Weights of a small self-supervised image encoder.
Model: activation gelu, patch size [2, 2], widths [80, 160, 320].
Training: muon at rate 0.0044, 5900 steps, batches of 512.
Rows from block 9 of a small self-supervised image encoder, named by matrix and row number. Rows with one number belong to one neuron. Each number is 200 + 30 x the weight over its row's rms, rounded and kept within 0 to 999. All counts start at 0.
After each neuron's rows are labels from the 100 images, of 14848, where the neuron reaches its highest value: "lies over" is the class under the peak. Only what is clearly more common there than usual is listed. The data: rendered landscapes of hills, water and sky.
# fc1: MLP up (model.blocks.9.mlp.fc1.weight, 640x320), inputs 184-229
# fc2: MLP down (model.blocks.9.mlp.fc2.weight, 320x640, transposed), outputs 184-229

fc1.92,227,140,236,225,217,195,218,199,177,215,266,145,191,165,213,195,194,176,197,266,208,194,212,220,189,171,239,170,240,199,182,187,232,229,174,173,196,214,154,217,205,230,220,172,231,182
fc2.92,222,214,221,200,229,209,256,174,204,242,155,168,156,178,189,162,166,149,192,180,219,169,240,201,215,188,213,174,309,225,233,216,187,195,216,199,192,168,213,165,224,217,222,206,190,203
lies over: snow; steep ground

fc1.422,205,154,270,183,193,205,171,184,160,211,162,198,189,204,146,152,182,246,174,228,174,174,214,207,207,182,209,208,229,184,214,180,212,197,270,175,163,255,144,202,177,220,190,266,193,263
fc2.422,149,225,186,201,215,196,171,136,218,159,218,229,257,208,152,211,200,290,197,184,180,214,188,217,206,214,211,188,215,212,126,215,171,195,200,214,228,130,273,203,228,175,270,187,248,182
lies over: gentle ground

fc1.538,205,158,196,186,181,172,225,240,208,157,212,216,160,133,241,186,178,231,234,181,193,242,179,194,200,167,267,114,174,243,198,159,197,169,203,203,214,179,257,220,173,251,206,143,272,187
fc2.538,185,226,227,210,181,128,199,184,220,220,195,129,187,196,220,211,245,166,202,217,204,229,204,235,213,220,205,188,173,209,209,241,210,206,202,143,190,236,201,277,224,181,185,226,183,176
lies over: steep ground

fc1.284,258,157,118,229,169,207,279,222,184,208,190,261,212,220,203,194,170,226,256,228,223,236,214,158,182,170,191,223,227,199,170,210,234,156,189,184,181,176,216,267,196,232,185,226,166,138
fc2.284,171,216,197,249,219,191,190,171,222,232,265,187,191,228,192,201,232,179,192,168,169,175,181,222,249,199,215,180,217,215,243,200,197,219,188,194,202,263,167,237,183,170,211,236,230,190
lies over: sky

fc1.240,199,295,153,232,134,194,201,221,219,264,204,209,169,248,174,208,189,191,169,141,227,200,224,225,206,171,214,205,202,177,202,254,185,176,191,211,187,187,199,182,186,191,217,184,194,196
fc2.240,202,256,194,180,138,224,178,153,217,203,108,230,208,203,224,128,148,180,189,270,237,206,167,177,205,191,185,171,188,204,166,172,154,207,218,153,172,116,204,172,178,206,185,221,186,234
lies over: gentle ground

fc1.351,162,189,205,186,221,237,169,204,214,184,218,203,197,194,206,181,196,261,273,263,175,184,180,251,197,202,220,225,211,202,165,189,221,199,199,174,172,223,176,245,149,162,217,259,201,228
fc2.351,196,184,214,207,178,211,206,186,195,211,157,169,186,212,228,228,202,209,211,197,208,204,164,201,188,242,197,208,213,174,232,237,195,188,176,186,234,140,166,238,206,222,190,179,197,184
lies over: water

fc1.86,211,208,225,164,191,234,193,169,155,180,209,187,161,211,192,168,199,204,146,204,172,195,172,223,190,181,204,220,189,214,193,158,245,244,181,119,220,244,195,237,186,236,214,229,174,193
fc2.86,188,189,232,187,180,220,172,256,275,171,187,221,232,137,143,178,216,212,193,192,161,209,209,233,168,175,214,146,215,181,189,220,220,232,213,228,204,201,276,213,203,217,183,185,257,200
lies over: sky

fc1.135,188,174,229,200,210,200,262,206,159,228,161,198,199,211,185,168,184,207,207,171,180,228,214,212,254,148,239,236,168,246,170,170,285,235,205,156,224,131,193,180,178,189,211,195,170,192
fc2.135,195,243,217,229,242,214,201,188,224,168,197,234,206,223,209,166,224,211,225,175,245,199,179,261,196,298,232,225,182,220,219,215,228,161,177,134,155,145,213,187,233,195,229,203,161,179
lies over: gentle ground

fc1.466,182,203,161,221,244,237,261,170,202,240,224,231,176,221,194,199,251,173,198,215,209,205,166,223,239,204,248,186,211,181,217,245,150,192,176,223,191,175,244,177,166,214,208,187,188,157
fc2.466,215,134,233,177,209,197,135,213,172,200,179,169,203,276,161,165,190,150,177,147,187,204,231,235,190,183,210,191,181,222,140,205,233,157,196,157,162,270,176,190,236,186,240,219,209,194
lies over: water

fc1.560,222,197,232,195,207,226,128,209,230,178,176,193,223,224,235,173,206,159,227,214,159,200,229,186,229,185,183,247,200,192,181,206,202,246,216,203,194,169,210,203,216,174,165,206,218,220
fc2.560,231,195,212,188,207,185,231,185,176,171,200,223,199,182,168,208,197,165,194,202,186,192,188,192,200,154,221,179,203,233,270,201,198,227,249,214,252,172,186,235,199,194,227,181,185,206
lies over: snow

fc1.584,200,192,199,167,180,218,189,210,243,204,260,163,194,181,241,167,205,166,226,161,212,166,182,176,236,200,146,218,222,216,216,197,187,195,150,182,145,222,227,191,211,214,233,233,218,188
fc2.584,221,175,176,176,151,174,200,142,232,189,178,224,220,179,199,218,235,209,241,179,183,220,218,165,205,221,233,197,186,196,249,190,194,203,186,153,194,213,235,155,230,217,236,231,225,168
lies over: steep ground

fc1.143,180,198,203,282,218,224,205,167,232,155,230,151,197,253,231,239,232,188,208,157,203,209,224,210,215,183,264,178,188,183,212,175,196,218,181,163,208,179,274,161,193,150,196,200,159,187
fc2.143,196,184,200,207,222,228,186,213,197,229,219,196,193,159,197,224,171,223,193,242,199,177,231,252,145,169,234,200,217,212,186,181,216,235,164,237,140,190,145,189,169,247,205,178,218,218
lies over: water

fc1.28,184,212,220,194,203,252,183,232,190,248,157,222,271,243,222,268,180,220,196,219,195,241,248,206,164,173,176,147,178,235,184,188,237,166,296,210,132,155,180,240,244,160,195,165,185,167
fc2.28,200,175,181,184,234,178,108,180,247,194,229,178,178,141,150,193,205,186,183,184,181,226,190,218,218,196,247,203,220,191,208,196,176,198,177,170,194,201,224,213,254,192,215,188,204,152
lies over: steep ground

fc1.363,203,191,225,229,197,168,202,209,149,180,194,226,245,211,224,198,181,206,156,220,208,209,216,188,208,211,231,206,169,221,162,160,205,205,260,176,159,180,120,261,153,205,167,169,141,165
fc2.363,207,177,206,186,197,193,194,202,220,228,196,186,243,130,205,167,176,190,236,175,216,188,192,187,215,225,203,184,192,191,205,245,201,191,230,234,200,252,210,172,217,230,197,172,240,166
lies over: gentle ground

fc1.206,219,181,204,170,182,222,200,206,246,200,219,162,175,161,177,179,212,210,203,222,254,255,165,208,207,155,218,212,201,221,122,185,202,157,195,257,192,205,141,211,148,232,187,195,148,223
fc2.206,185,211,189,212,203,154,228,191,157,155,219,178,240,206,237,182,226,222,210,171,191,157,234,188,210,170,166,218,214,269,220,203,189,226,221,185,279,219,248,207,189,221,173,195,171,165
lies over: gentle ground; steep ground

fc1.245,233,197,201,227,200,198,200,193,193,202,189,212,192,165,227,231,136,206,194,193,206,239,198,204,207,215,153,184,178,230,200,234,196,161,234,227,179,122,193,253,198,193,217,187,198,157
fc2.245,188,268,195,233,195,212,151,197,151,210,248,209,232,258,190,212,221,182,175,264,191,196,222,195,182,184,264,205,230,168,174,232,172,203,229,163,207,217,218,223,196,271,204,276,177,217
lies over: sky

fc1.269,194,238,205,232,184,173,202,224,205,230,135,153,216,202,181,220,173,199,207,174,213,219,181,174,191,220,196,188,225,158,138,235,220,207,227,168,218,176,206,208,195,179,182,177,176,181
fc2.269,254,187,202,164,241,150,192,165,231,203,200,208,193,203,120,184,230,196,166,202,206,227,209,251,130,244,173,177,165,227,181,159,166,202,235,275,203,208,241,226,221,194,233,237,171,184
lies over: sky

fc1.368,181,236,219,151,189,213,165,183,168,165,216,219,173,235,214,215,204,218,174,230,212,269,141,175,165,204,219,226,187,241,211,195,164,212,221,200,222,181,268,206,229,183,224,177,195,209
fc2.368,233,180,209,160,238,152,234,171,228,201,188,218,196,140,178,137,218,163,237,186,236,182,184,242,225,169,193,225,211,213,159,204,148,168,235,200,201,201,196,220,220,210,211,222,181,182
lies over: gentle ground

fc1.635,196,185,246,195,240,225,242,253,207,232,164,215,203,166,220,198,267,157,177,244,160,196,211,240,211,205,217,176,248,173,178,229,179,204,194,175,187,196,189,275,209,219,199,172,201,171
fc2.635,95,221,185,180,265,207,234,189,187,181,155,196,222,220,248,170,201,222,175,200,222,226,209,243,207,209,202,245,177,210,154,183,266,139,225,218,200,162,237,196,221,223,212,197,218,153
lies over: sky

fc1.342,247,185,265,244,180,205,181,199,137,176,257,245,215,220,209,198,227,210,211,135,183,260,184,229,185,217,181,176,219,224,235,206,207,180,196,191,191,226,203,168,183,176,214,175,166,160
fc2.342,199,194,166,242,228,179,206,203,229,191,208,195,179,186,141,196,123,208,199,191,211,172,211,233,183,229,224,200,180,203,160,199,202,161,202,275,247,237,247,151,212,201,228,223,205,275
lies over: water

fc1.435,210,264,165,204,143,195,170,176,217,222,186,165,244,235,165,147,171,95,174,204,182,177,190,195,103,219,196,192,195,182,192,208,164,217,195,203,233,256,198,198,188,194,189,247,196,183
fc2.435,263,202,262,233,276,225,187,245,175,192,223,230,182,147,169,180,179,184,253,148,266,206,217,193,216,218,185,233,176,196,203,185,230,149,198,205,174,184,224,200,188,118,172,180,191,161
lies over: steep ground

fc1.479,203,214,186,222,232,226,104,212,148,213,217,231,173,176,266,209,200,189,201,217,206,152,154,204,193,220,192,189,187,274,183,194,199,166,184,235,181,215,153,190,214,207,200,213,188,195
fc2.479,185,226,269,179,170,197,234,195,222,184,210,184,210,230,191,233,216,187,199,214,188,224,173,208,194,164,189,156,177,159,243,227,237,232,206,139,253,231,223,219,183,200,169,225,185,273
lies over: water

fc1.253,245,194,196,247,230,169,218,144,195,247,177,174,179,182,159,241,226,207,197,209,216,218,216,216,154,209,238,187,187,218,161,199,210,189,180,169,195,196,194,220,235,229,243,218,183,216
fc2.253,204,222,225,217,209,250,189,235,164,219,150,229,216,234,233,235,199,175,160,158,200,238,211,198,243,200,219,221,245,181,200,166,175,213,175,236,218,167,230,187,171,175,254,234,236,195
lies over: snow

fc1.630,198,187,193,219,215,251,186,194,238,193,180,217,179,248,213,158,137,209,176,178,248,178,178,206,196,192,227,185,221,224,193,216,222,207,170,241,230,147,184,220,218,174,183,245,162,241
fc2.630,193,163,193,204,198,162,219,212,174,251,206,192,212,154,206,205,218,233,268,211,179,215,229,163,205,227,170,240,177,204,222,253,221,200,232,214,177,255,245,163,215,221,183,162,195,196
lies over: gentle ground

fc1.370,166,129,230,242,192,188,167,178,216,236,165,241,206,202,219,170,220,216,210,138,260,148,201,189,194,169,193,193,178,201,263,184,172,221,211,245,234,194,211,231,191,215,207,224,146,184
fc2.370,250,210,251,251,226,184,194,187,179,226,230,169,234,202,207,183,209,191,192,250,138,170,219,186,158,178,157,207,183,169,193,224,202,212,170,141,188,204,196,240,183,180,228,219,222,233
lies over: water

fc1.182,231,134,207,249,156,193,196,229,157,242,142,253,185,157,207,143,242,190,189,206,159,201,215,208,195,223,213,166,198,179,159,188,162,161,143,182,208,261,117,198,137,220,239,183,209,183
fc2.182,240,214,223,211,270,173,217,161,167,180,249,178,216,217,193,130,143,175,161,211,175,207,148,197,202,224,164,263,201,201,220,149,179,221,200,191,220,185,169,211,188,145,214,187,196,168
lies over: water

fc1.191,227,238,181,178,219,202,181,188,173,189,191,151,230,229,218,187,165,151,157,233,238,212,176,224,185,206,216,165,191,163,235,218,187,204,215,221,184,162,189,267,179,165,212,198,203,141
fc2.191,188,184,222,175,162,228,173,166,265,252,227,202,222,164,222,152,203,202,229,176,239,218,249,207,232,259,264,234,210,138,199,225,185,171,165,219,174,166,171,206,152,219,234,226,198,185
lies over: steep ground

fc1.77,231,235,231,228,198,117,256,192,255,223,162,186,158,156,158,202,191,167,162,208,226,197,171,173,195,226,223,241,189,180,170,197,214,206,197,174,203,196,179,217,166,188,219,171,235,198
fc2.77,215,228,204,227,162,223,198,113,210,202,240,241,209,248,181,248,200,206,213,171,226,136,224,223,189,235,252,258,193,234,204,149,149,168,170,207,247,259,191,216,195,183,212,220,211,231
lies over: steep ground; water

fc1.548,190,196,225,144,223,201,148,120,192,193,167,230,226,206,183,191,228,166,172,226,200,186,192,221,223,150,195,182,122,244,228,232,217,160,187,214,220,243,199,230,231,180,228,213,204,242
fc2.548,198,148,196,221,163,208,218,253,242,242,203,221,154,215,240,213,207,177,230,183,210,240,181,171,209,204,231,194,265,198,210,190,206,180,214,221,204,167,207,245,204,209,189,163,167,198
lies over: sky

fc1.81,256,164,264,231,187,226,219,227,201,251,123,167,215,184,204,228,194,250,179,164,171,177,174,198,222,214,140,124,174,236,256,160,212,169,167,182,161,206,201,194,244,223,242,264,187,163
fc2.81,256,225,200,186,234,181,254,207,257,206,173,190,185,204,222,217,252,183,226,179,194,156,183,189,236,184,267,233,218,198,184,206,213,161,189,264,226,180,245,201,166,191,201,155,186,191
lies over: snow

fc1.606,221,204,181,255,176,177,203,247,233,177,249,259,225,190,246,204,215,206,248,191,184,201,205,167,215,175,188,218,210,208,170,209,212,185,195,185,219,207,227,196,205,187,187,213,189,214
fc2.606,180,188,214,220,263,194,229,201,189,234,204,224,172,165,187,165,201,176,217,216,145,204,237,193,143,237,188,151,203,268,239,213,180,228,206,230,184,172,212,191,163,174,220,259,214,175
lies over: snow

fc1.411,193,198,203,231,210,177,180,164,193,244,155,154,216,192,175,288,217,178,221,188,236,183,175,191,225,164,233,235,201,197,201,164,189,189,181,144,217,191,174,188,186,181,171,136,251,195
fc2.411,229,223,197,148,264,229,195,197,152,157,200,218,226,205,166,199,254,206,208,229,209,195,219,220,153,230,189,255,191,243,190,175,189,172,163,261,197,180,222,223,251,183,189,206,184,214
lies over: sky

fc1.87,187,224,193,211,147,218,200,178,178,183,129,191,246,174,172,214,167,210,141,172,226,213,232,127,186,244,238,179,212,241,210,194,199,175,186,179,198,180,196,223,206,223,182,195,184,205
fc2.87,238,239,223,208,178,203,253,153,221,188,183,200,172,188,196,183,172,188,225,202,156,273,170,220,204,173,192,202,203,201,265,224,164,183,222,240,149,262,197,197,181,248,194,265,209,132
lies over: water

fc1.217,149,209,179,195,224,227,195,156,139,226,195,209,197,196,225,204,187,211,270,192,200,208,226,157,218,259,231,201,191,202,169,215,144,225,207,173,213,188,202,259,201,207,170,205,174,193
fc2.217,208,131,181,158,251,225,184,186,212,207,189,178,198,216,213,204,251,219,219,130,157,183,208,199,183,192,224,241,292,230,171,198,204,149,210,256,208,226,150,194,204,234,185,264,163,265
lies over: gentle ground

fc1.246,188,110,211,219,192,145,185,232,226,167,210,213,160,216,206,210,266,155,164,147,125,238,259,178,236,179,172,252,182,216,211,228,167,203,160,186,203,245,215,205,223,235,240,218,173,221
fc2.246,170,207,220,177,187,154,216,210,227,197,162,212,209,280,203,207,122,195,231,162,176,196,171,272,214,167,219,196,221,205,248,200,231,186,197,228,210,172,203,157,181,200,187,150,198,177
lies over: snow

fc1.503,173,180,208,215,192,179,209,222,188,221,180,221,150,213,261,185,233,164,205,190,133,239,172,201,218,190,250,172,117,192,234,211,154,181,215,213,221,213,206,182,264,190,167,218,221,238
fc2.503,223,228,237,221,286,266,270,192,187,225,229,213,276,161,148,197,190,242,209,175,231,192,131,213,171,235,129,225,204,150,167,216,244,213,222,225,183,150,175,157,198,178,222,181,175,154
lies over: gentle ground

fc1.578,176,206,205,216,218,182,208,202,223,207,196,202,206,134,219,180,219,209,234,219,181,157,209,234,204,174,239,148,141,187,228,160,178,183,166,221,201,214,191,243,223,220,223,180,197,212
fc2.578,227,176,239,173,217,220,196,177,206,245,209,216,242,151,205,182,178,208,188,150,212,163,190,200,228,187,153,245,117,174,192,205,208,205,249,213,191,224,196,212,214,183,159,159,152,161
lies over: gentle ground

fc1.270,166,207,226,189,185,169,166,191,156,216,173,235,150,208,237,143,226,222,183,190,156,219,223,154,187,224,162,219,154,201,241,144,212,148,201,294,211,194,225,223,195,244,218,165,206,207
fc2.270,251,155,206,223,261,225,192,190,177,209,226,131,231,173,190,249,224,191,167,185,196,257,210,202,228,148,230,202,180,217,181,218,181,188,183,163,180,174,146,186,261,201,199,232,218,275
lies over: snow

fc1.17,246,193,226,234,211,221,177,182,164,194,223,193,181,190,180,233,191,199,235,229,270,136,248,221,225,210,144,192,183,191,175,181,249,140,206,246,204,151,197,211,227,169,246,176,214,235
fc2.17,189,166,195,185,228,191,194,230,194,188,267,242,185,157,187,203,154,226,128,210,192,174,219,254,197,175,228,245,194,167,187,225,221,180,198,219,173,173,225,228,231,252,168,189,259,246
lies over: snow

fc1.302,184,200,149,249,185,150,162,194,227,182,129,191,191,221,228,179,226,205,174,247,217,164,261,191,256,215,241,160,187,242,199,202,221,210,227,198,145,268,231,183,217,164,206,241,216,203
fc2.302,185,167,205,168,213,239,198,193,206,200,232,216,204,200,209,234,208,231,219,188,130,208,186,236,223,211,197,228,182,205,171,161,214,216,133,176,202,201,228,227,133,239,199,216,173,152
lies over: sky

fc1.420,219,210,212,189,195,190,244,228,195,186,218,202,184,235,258,203,198,156,225,183,204,239,166,149,138,198,184,215,169,222,195,214,181,176,151,247,178,157,171,191,189,135,196,154,178,176
fc2.420,184,202,206,218,215,198,185,193,215,178,188,213,187,203,183,229,209,216,189,235,199,193,205,188,220,177,172,219,172,241,262,218,208,248,189,254,222,190,192,200,202,288,143,209,193,194
lies over: steep ground

fc1.347,258,155,155,214,178,237,186,184,252,227,209,226,234,224,207,160,180,188,178,217,260,217,159,152,162,209,178,198,205,219,218,210,189,212,175,168,185,196,242,236,188,170,181,188,274,156
fc2.347,237,172,186,199,213,196,128,167,190,194,187,253,144,193,169,223,184,208,161,148,253,187,244,235,239,196,205,192,230,165,253,174,173,207,199,149,211,224,197,224,240,192,217,142,225,184
lies over: sky

fc1.467,184,208,224,222,208,193,206,171,234,240,230,146,152,202,189,203,226,195,242,234,172,175,213,208,182,242,223,213,191,221,190,156,180,189,121,226,141,201,198,185,209,241,215,216,198,209
fc2.467,218,172,182,212,206,142,218,191,202,229,223,228,237,186,207,244,228,195,215,161,217,183,140,167,247,145,238,194,185,186,137,220,214,220,244,112,200,244,209,226,215,221,229,163,215,176
lies over: snow

fc1.0,222,184,165,191,203,166,227,186,206,222,175,203,205,191,206,234,195,202,202,220,181,164,207,150,176,162,239,232,202,181,236,148,199,242,242,211,225,162,210,210,253,227,215,172,188,197
fc2.0,200,151,221,222,221,182,198,187,246,229,235,203,159,148,191,154,179,213,215,221,247,184,242,191,255,231,179,247,229,251,206,224,225,203,206,187,207,214,163,243,155,181,265,194,244,137
lies over: steep ground

fc1.153,220,182,227,231,227,200,224,219,246,239,204,225,266,139,145,209,203,204,208,173,231,184,157,217,227,124,160,173,196,241,133,195,180,212,169,162,186,216,226,185,172,126,170,164,226,201
fc2.153,192,212,187,215,188,153,207,171,202,205,211,227,217,193,213,187,230,212,187,256,165,155,183,184,146,214,186,207,198,216,204,190,187,187,232,237,281,233,254,189,236,201,192,188,187,221
lies over: sky

fc1.162,142,190,198,153,161,186,165,200,230,216,201,201,231,250,161,191,239,251,225,157,230,163,130,300,230,255,191,209,188,177,198,211,204,177,202,191,205,152,185,130,229,202,266,203,212,162
fc2.162,235,191,225,213,193,131,211,213,199,251,192,245,165,130,228,222,152,182,231,259,163,186,191,208,165,204,218,198,161,243,205,244,173,171,197,157,187,179,201,224,125,177,232,184,218,167
lies over: sky

fc1.326,224,190,189,154,154,142,187,144,147,178,228,205,214,234,215,196,209,166,237,207,270,188,189,160,179,222,137,194,214,207,242,255,165,253,195,213,205,149,128,238,202,194,191,263,205,189
fc2.326,219,225,130,182,202,231,206,169,253,240,185,211,189,226,241,205,217,192,170,206,162,221,163,264,212,177,200,174,159,210,224,191,201,200,208,183,191,124,227,145,184,192,198,193,170,229
lies over: snow

fc1.445,200,212,187,241,140,254,246,172,191,218,232,196,178,192,215,176,208,188,187,186,197,209,263,226,226,197,254,260,205,174,265,215,190,175,176,264,207,220,199,195,212,195,235,270,221,220
fc2.445,190,216,221,211,179,175,150,282,235,223,238,209,189,227,160,208,206,176,143,211,213,216,227,222,291,205,172,194,252,185,260,225,180,168,162,217,216,205,134,204,259,189,249,189,223,230
lies over: sky

fc1.205,195,287,187,171,183,194,194,237,189,236,153,184,243,195,256,186,185,184,196,176,238,216,201,234,159,193,187,210,209,154,232,181,226,143,229,212,179,213,181,176,151,202,186,165,188,197
fc2.205,221,170,209,249,229,165,174,225,136,248,175,232,175,188,213,198,186,208,188,145,203,187,259,212,177,220,256,153,217,192,203,190,208,141,226,184,189,191,151,249,130,199,193,183,196,166
lies over: steep ground

fc1.446,182,203,174,194,226,176,200,213,202,227,162,178,137,148,191,218,225,227,192,222,175,189,215,214,196,195,214,206,248,230,266,215,198,159,158,177,144,167,179,159,201,258,230,190,208,209
fc2.446,206,208,229,204,249,244,204,221,204,197,225,180,211,178,206,150,178,180,192,229,230,253,216,175,247,158,248,229,188,185,152,239,215,179,210,200,185,171,222,170,177,196,234,195,229,155
lies over: gentle ground; snow

fc1.544,210,175,253,243,188,195,192,229,218,215,227,195,209,213,203,173,176,194,211,142,206,211,129,251,172,195,189,255,192,172,212,202,227,191,177,187,299,194,201,220,220,212,247,227,232,185
fc2.544,196,225,235,188,239,158,195,174,217,222,175,180,167,192,214,225,192,245,172,218,188,192,208,183,180,156,210,257,250,177,149,163,185,204,146,246,216,165,204,181,176,205,188,236,139,202
lies over: snow

fc1.541,200,203,182,194,143,172,199,223,174,164,136,237,126,214,230,185,164,216,194,231,265,188,166,187,198,205,236,220,204,197,218,172,170,176,150,211,157,260,199,162,151,209,258,164,225,239
fc2.541,165,267,184,231,219,237,200,185,197,204,197,135,206,219,196,201,232,191,170,132,233,181,236,216,180,166,127,183,235,187,201,170,230,144,150,239,246,196,228,219,240,261,181,255,247,197
lies over: water

fc1.64,179,218,185,228,180,227,212,218,204,230,215,254,226,208,158,218,224,175,181,201,211,155,172,220,211,214,218,233,180,244,178,220,104,200,229,212,209,187,191,228,195,191,169,212,170,240
fc2.64,187,186,169,257,202,237,164,221,217,226,167,184,180,181,180,194,220,233,205,225,198,191,212,142,229,204,212,218,126,199,180,210,219,203,206,210,184,186,151,202,246,217,132,221,150,162
lies over: sky

fc1.490,156,185,262,234,223,190,199,224,193,158,197,178,211,141,212,203,200,194,197,251,194,149,207,216,165,214,198,184,256,198,231,231,194,201,214,271,163,204,171,205,228,128,182,206,197,161
fc2.490,185,210,211,210,181,240,194,199,203,182,168,231,160,208,161,250,195,194,174,206,166,213,267,210,253,147,248,193,220,252,217,201,234,167,178,175,178,197,204,294,239,192,217,233,199,246
lies over: water

fc1.327,220,187,215,279,173,206,177,205,217,232,142,221,196,165,186,230,210,235,219,168,228,236,178,199,214,228,157,207,178,158,231,201,250,173,163,159,265,198,197,237,185,205,160,204,207,229
fc2.327,226,154,173,257,249,210,198,161,198,173,178,220,179,258,140,167,209,190,152,210,177,185,238,199,260,192,223,176,155,212,181,224,162,176,193,199,228,213,214,184,209,152,197,219,192,195
lies over: snow

fc1.294,159,155,206,145,188,183,201,228,191,260,224,190,217,211,225,244,216,160,216,235,218,200,233,179,210,177,157,175,197,215,236,186,208,202,216,179,222,179,203,196,187,219,201,185,202,202
fc2.294,238,226,218,209,228,226,240,191,162,213,222,253,218,152,193,184,219,199,196,156,272,224,151,134,197,214,186,198,200,172,172,239,158,196,154,200,164,200,229,195,199,164,223,240,191,149
lies over: gentle ground

fc1.201,182,269,172,197,219,179,191,209,168,182,196,278,128,235,172,158,256,194,204,183,182,177,220,213,256,160,145,246,197,171,181,240,177,201,186,145,184,232,175,190,179,177,185,194,185,174
fc2.201,225,221,221,158,254,159,228,201,187,142,241,232,237,241,181,244,218,147,162,271,165,226,158,217,200,212,237,200,198,207,253,204,175,228,225,175,198,205,169,182,224,213,207,187,189,166
lies over: snow